Rows from block 18 of a small class-conditioned image flow-matching model, named by matrix and row number. Rows with one number belong to one channel. Each number is 500 + 25 x the weight over its row's rms, rounded and kept within 0 to 999. All counts start at 0. Numbers have three digits each.
After each channel's rows are labels from the 100 images, of 14976 (inputs lightly noised), where the channel reaches its highest value: "peak on" is the class under the peak. Only what is clearly more common there than usual is listed. The data: made-up road signs on poles. In brackets: how many of the 100.
# convs0: first 3x3 conv (model.decb.1.1.convs.0.weight, 96x96x3x3, each kernel summed), inputs 48-95
# convs1: second 3x3 conv (model.decb.1.1.convs.1.weight, 96x96x3x3, transposed, each kernel summed), outputs 48-95

convs0.23:504511461518509474468486510489487514472488488484511524533528493484472481494493468542492520474489523505516484473445553504479468512493526539509514
convs1.23:513516489488525474514469498479478513488483489512518513475531538488529487522535504527476504507520524536497504494512509523492497500520447505481513
peak on: face (98)

convs0.91:475509489508492496508520487520491429512511503528494480486486519507541509508513558509442525486498485525449523495501516502504456473509498489510510
convs1.91:500494464495500452464500540512488502493525500511470510488531592491505465489500534512497467471523492489536497508506507484490516489475494474536495
peak on: face (87)

convs0.65:485508509481487468503487520501487455501481482456543507495446440507514448518524508528494455503526507545525469481535498514506432510504482483487516
convs1.65:482531515558477543532484535503504493501532520519492519512474481491494495460499507492509482491491487479520526517477501546546506504478502509461479
peak on: face (54); symbol (36)

convs0.83:508466512498513522517486500482501494480486509452505515508489533551484481491499532531481501515533511491557513504526539495499535508511513510509582
convs1.83:512486550477518472448506508471476482495509503476518495501480504502514463474456515512509499497501516471446527501447503538521468527499530511495509
peak on: rim (65)

convs0.90:521527479480490500470501492486544446519479485499534496509481490498480526501488489537492506511500479538487456527473509478474488489522495516436475
convs1.90:536497473483495521486529492489486514495526493491475501493557511503481451530445470480462486466534469500547480502524479516487490540522515497495514
peak on: face (90)

convs0.67:483527512526461458432532484485525507514521521490501468487509560477534519500521450509498455506478507502523536492498497519492518528492516523483510
convs1.67:473490463470521481499415532516480519509508461469539498478512554541483488501488519499561455517514519509510491516479511476477535489500547481524473
peak on: face (85)

convs0.95:438505504487480481490484451491525549530495497506474499499509410497490506495495514492525443487499486482486497490490492518512475506522483492482501
convs1.95:463517442504505538484478512524483503457514473528496498523519503520485527529532548486495491503499506505449558481533452500466467475486521495515524
peak on: face (68); symbol (30)

convs0.53:531487503505459508485520501502513480474523524459525499506501516507518523490523537499493508522491480473485504502463484507513486475485471514521491
convs1.53:500488501519533517514492500504475487474509491464521495502560522575479474494488510474507495482499521495498492502514511518512494496516504541512494
peak on: face (94)

convs0.4:523544497516475513541462471502480530468468554563514458542493516497492493501534439498494506523533497506479516505491496492491483483531506501467464
convs1.4:456529536533520513512492470527515482547462405518512495507512483521481506495516461536489498480506572523511499512493518516484504530508508491499516
peak on: rim (73)

convs0.56:470513503518500520503501519494448482509517475520504510516509506486490493460514497485535505544505509531487552523499520494509477490486496475506471
convs1.56:512534506506499479499497509505552541492505505524529525511498490491507506534530499478498478479469518468525476493542491531521536552529533522525526
peak on: rim (77)

convs0.17:470482477483487509537464489510486503495514514522519503505496431491494503483503483466480515493531519484524485536506451466500547497522498519503475
convs1.17:494462469469489483509520473508489533508488516498482492526476434505535478471509499498544574485457533516516508529505474537461510504512462505434479
peak on: face (100)

convs0.44:453510496444488508522487484497523550503485491529471497485530530534497448479530501467496447505497520516502484480488507508485492489495493485520532
convs1.44:492482473534515538498523462512481509480516484500441509472497474491496490559536521499488471496519480470518505462484470528487483497506555437486487
peak on: face (77)

convs0.60:498490460478461485532498494520471510504499488483501489520512544443555494490521478492480487508482515520522470488491501509495537470520509492566530
convs1.60:489528494484501538510515468491513523504490512488504484501448515560495515464501530520568528515483490505489490522554513505515477476501493448478471
peak on: face (86)

convs0.57:454493507542532493497529520480492539483493524494494489540525519499491482532502535479524512513528504480486527535481450497512476478511492531505522
convs1.57:467526475454487532452486501500486503482512486504520477537492509477508512549464493529520525517484496521502479484496535467477487525487519489491501
peak on: symbol (60)

convs0.87:494501515500508450569502473510531493484484511470524508482506450491503501484472494463465554511493512554484512491521459505569515494438478513487482
convs1.87:504504496554520513543501467536467496487524495467486538532508488479496522509478527503529485519505509542473507526526464502461517498486518487510467
peak on: symbol (65)

convs0.82:502485490465467518507473489500512548532564509507534508440515492505494496541478484491510474465490495480524511541503517474483514476468466524458479
convs1.82:550495491487517513520506486534497501527561474474503506494506489470497503510503521484467539478490510439529547491479483488468479493485484513507488
peak on: face (65)

convs0.22:501489518537516510563494493470493514470507488539473481495464503495504481518493507488472503492494504518513496472523448463521490527461479509523481
convs1.22:473480503460492472504518516511519476529500498486478511501466496534529506473473477511482501518528468490502502474476483480498515486439494507477481
peak on: symbol (95)

convs0.39:500499525501506480523503535508464488492493505513478500490420507506507494489509504483506514504516565532517494542535502478517463501471491484500483
convs1.39:486484508506479501543505491491508527505520522469489518474456463519520499492521481532512508518496504516468466519502515476442521494505510489502536
peak on: symbol (98)

convs0.80:521506497518506506546529531503493507477505496524452498479530579453476478495522488487510525507503459483494518478516484513468519483481506476509521
convs1.80:501502569547511496485521499500513512451518502502498485479467454512492494498476494512540490525526461533491517493460502510550488465531512501468532
peak on: symbol (96)

convs0.46:510551559524486530468483511512551527498522473501478518494485509482480541487550540486554488491507490532491543522506467520497531493467539496487563
convs1.46:462532510511494508495520470534471480468500497505519521528536438487506502470472519500526494490528498498504516518572449497458506530493474496466522
peak on: face (93)

convs0.78:508509488509521475493487528525517486501470560500482506507482482520521502484493509463473479509467507455473463495509499510506519540466496495496547
convs1.78:526510538475450464493507525460513532498506501501482518490484486492500534464537472514496544485515517514483467486522514496506569489519494525518526
peak on: face (53)

convs0.2:485508488520488455508485514440469504504496509489533479512489479528503510471456501494458500527500536489454473463560508495491510506484496513491558
convs1.2:525504496495515487505488489535509528510504534514498498460496517507500499449546514460519529510508520516479467508506509473484555518505477525483571
peak on: symbol (52)

convs0.61:489500503508526497496507478497483475538466518505490504495424390515534516497484485528450462503502507460535508534521469501459447535471502478489506
convs1.61:470494521510492534511514497503513517471482506552496489500433423478518500505492507503450502525519500518502502525473491509527497491502504486442522
peak on: face (78)

convs0.94:464480483483482479505521500482462504495505565466488506514511516505485465484455524503525484467537508485487494486499493508521492526494485472516459
convs1.94:470566512514484493499448506486539498468486523508495517505527473504442520505502481443478504431500517523493516496517507516502534482498574455479515
peak on: rim (78)

convs0.85:495490455557479503486509488491487523541475496489506500515507457494536507491504525501464539498516483481456495496484494489526465528496472501509487
convs1.85:509485519551490499491491468480502477464511498449505507496501508472512541518483490515523497525512518488467502470528486507521467537499494488473490
peak on: face (95)

convs0.93:492473521537487518496477540496507499473522502484429511541510523494509517516511498515482510507487532507530509530519500457511494491465525490476517
convs1.93:455552513516492470490472449467504505511481530498514485490479496503508505513480494490548518460472503501470492483490477480499536528525461521475505
peak on: symbol (61)

convs0.29:495507517510519504485513487490478595531524493486457498500516542490502484523557516520478492519489538509515528480488495512533508483462497502536463
convs1.29:513502481463549512495492474491466449485463482493513508486447501454524534559489480499530520491515550475496465486515487536453505513536527460501510
peak on: face (90)

convs0.1:519493502466490476482536509501480514519468400500508494508518508489523466480519512512533461487486484470490468510490506521506538533500471514526503
convs1.1:472487493504488518520478495487514463475524380508482496526491486512488520532539467503503519507543505527525522505505526468498482512488539511482528
peak on: rim (63)

convs0.86:455510496482492512492484497530480494461517487471499483479519512475484506513448530523518530478516474513446511519488532502483453483538494485508465
convs1.86:460500464503501504504513493514539484517488470520561494476517485478492531481475460510471509498509479533411497479506472527531489504520524512508518
peak on: symbol (46)

convs0.70:521514504482494530457477491533506499508498502499508445491419392509455504511468491500494513483497513515514486495478477489535486509511490510463497
convs1.70:483512449494548494495513456475483508476517504519457461485475421483483495503519474487506489525491462486508485519460481475517443505493484511473506
peak on: face (73)

convs0.40:495507509528518459524503498488528511488490500491490506472495470500437533511509505481505532525512507511492496528529494525506498460551482472543495
convs1.40:515493525540471485540485503488461500496498500496525542514482571483479483480487520506513500479463484482544488492522517488485450541470458487499499
peak on: face (54); symbol (40)

convs0.14:462516490513526517525484529502489452475503495528490473508518568469502509478503498551557521495502497508456533523477512535478474479499505491522445
convs1.14:470539519501491457464483532485491473436527526490511494487548495514482493541458570460486510503520486505489480457515493470488545507507481507511513
peak on: symbol (73)

convs0.16:505423518484508463495526491476517570505501519487484509487522535503505480487453469503505480453486463460478472501551511504485541539480518485518557
convs1.16:526547493491539538492484518503526483487473522496506497483511442470530462456478512536523542484501532473495546488495501512535478507486511517457454
peak on: face (57)

convs0.41:495483511441492510486484553516539483504494494499533519536514495504479558505461489516518583508513481502483519526513565490525534522523516515488502
convs1.41:544467468483490527495512531515467508476498510498537487475489497498457507505512442487499527531520549502482520497473513513474524516487549469513504
peak on: symbol (73)

convs0.69:459532506501504514500528505558512496515513515485480489478466505516495509514481500573475498461537493517496494495491442466491521518510508540488522
convs1.69:471512490502513516520493541493516493488512481485470480496471485475558523500507506529517530531468454511514460483473515579454504515466443484458528
peak on: face (54)

convs0.88:497488449453507513497504521481494512488494515508485464518522531477525464510478501519521484477521495455475511509480495480489485498517461498493497
convs1.88:448520500528460496508502492482482500488514521527518515528484483527473528506531528517508543482529488569517521506567537535475506503505508455513483
peak on: face (66)

convs0.12:478524495500514533534487482499482467507523492525521516500490459481478505519546558458438536490501506527524513489487491546543487461525483475494562
convs1.12:485498490524524470476517468499551490554503509509495500530512480477475509513492490468535480462482496484460469505466484474502485502487499512531465
peak on: face (85)

convs0.66:537496507495486514471527476488504470498510514466500467510526564498518443514499527486502413522510486489523510491486516523471509490459484502513475
convs1.66:513496524539510475483520490486494483505497512543463515472457472556508493459487494486493478494524488494505451540467490510516525480479512484433522
peak on: face (84)

convs0.63:513487473471551496499504508525538502483514478513508490485507543484443500519508482486497467462506493472484490539485464468507542509538509497542462
convs1.63:499528493512522496479493510457455489466484497508513491471528539495526500495520483514526530491557511469525541498509501533556461492496474516545470
peak on: face (60); symbol (28)

convs0.38:497504489490496457544515488464521480490484508492522497455519467514511477497487473484489483525509506476502474490491496521478517526489494508507501
convs1.38:503503490473516462465464548532496544487510500499515527493515559512501507494534504493521503482469525517474474498541510468462527502492487490543523
peak on: face (100)

convs0.92:503480474491474514516493540502487476507512502479503494495566565472498484537524509468495513488520504489506542490469501509454525452466504510528502
convs1.92:493483460496455482481496497513545477522480496516458525528460454518490511479453518530507476508493524511508458486539494464533515533477494450455500
peak on: face (71); symbol (29)

convs0.15:487526543533509560472507468483504521516496489533479513523433441503500496500518498488519495507506503481506540509511494472528530523479480498470519
convs1.15:528473468496494476517473547510476513520515532495475509500489497502501524504500533509507486530521468518500454505499566533508516496504501479523459
peak on: symbol (54)

convs0.55:498503520478489440462536476462528489499497487533526499483517485513483531463492439496496506513478473512521482507475508508449468500503530508497478
convs1.55:556506498437479472493520505471504548507496513510522495503515468501486511496482456503483468496509454507504458503520482502507530541491502509562526
peak on: rim (63); symbol (33)

convs0.27:531489537523523501456488498510482466464495504506529495525500470513485495515490534517503540463501486513514480515485482517530503478454500476488498
convs1.27:504485521532502539475519501513514469457532509504473474503525458504516558508505515491557514507483520479516484484529527496520479503451495493487479
peak on: face (100)

convs0.89:496464492511482486468541507494524498550565464521490502497492517512499511474516479502495495492464505517494498539434489498506475456496515482445481
convs1.89:496504536526488483515483512522479497530561508498478508485462485498495538437557469467489522497504518531474535533451486485526485472490476490475493
peak on: face (90)

convs0.5:478529502534507525479495507531457485523445460504531482506527516507499493482537496472531510499475488539510519520461526484498457510485471480500461
convs1.5:537504459486517468516483500524513502509544487469492475421487483526512505501494503475504494485483516471474508527487487498543521539497534550473519
peak on: rim (75)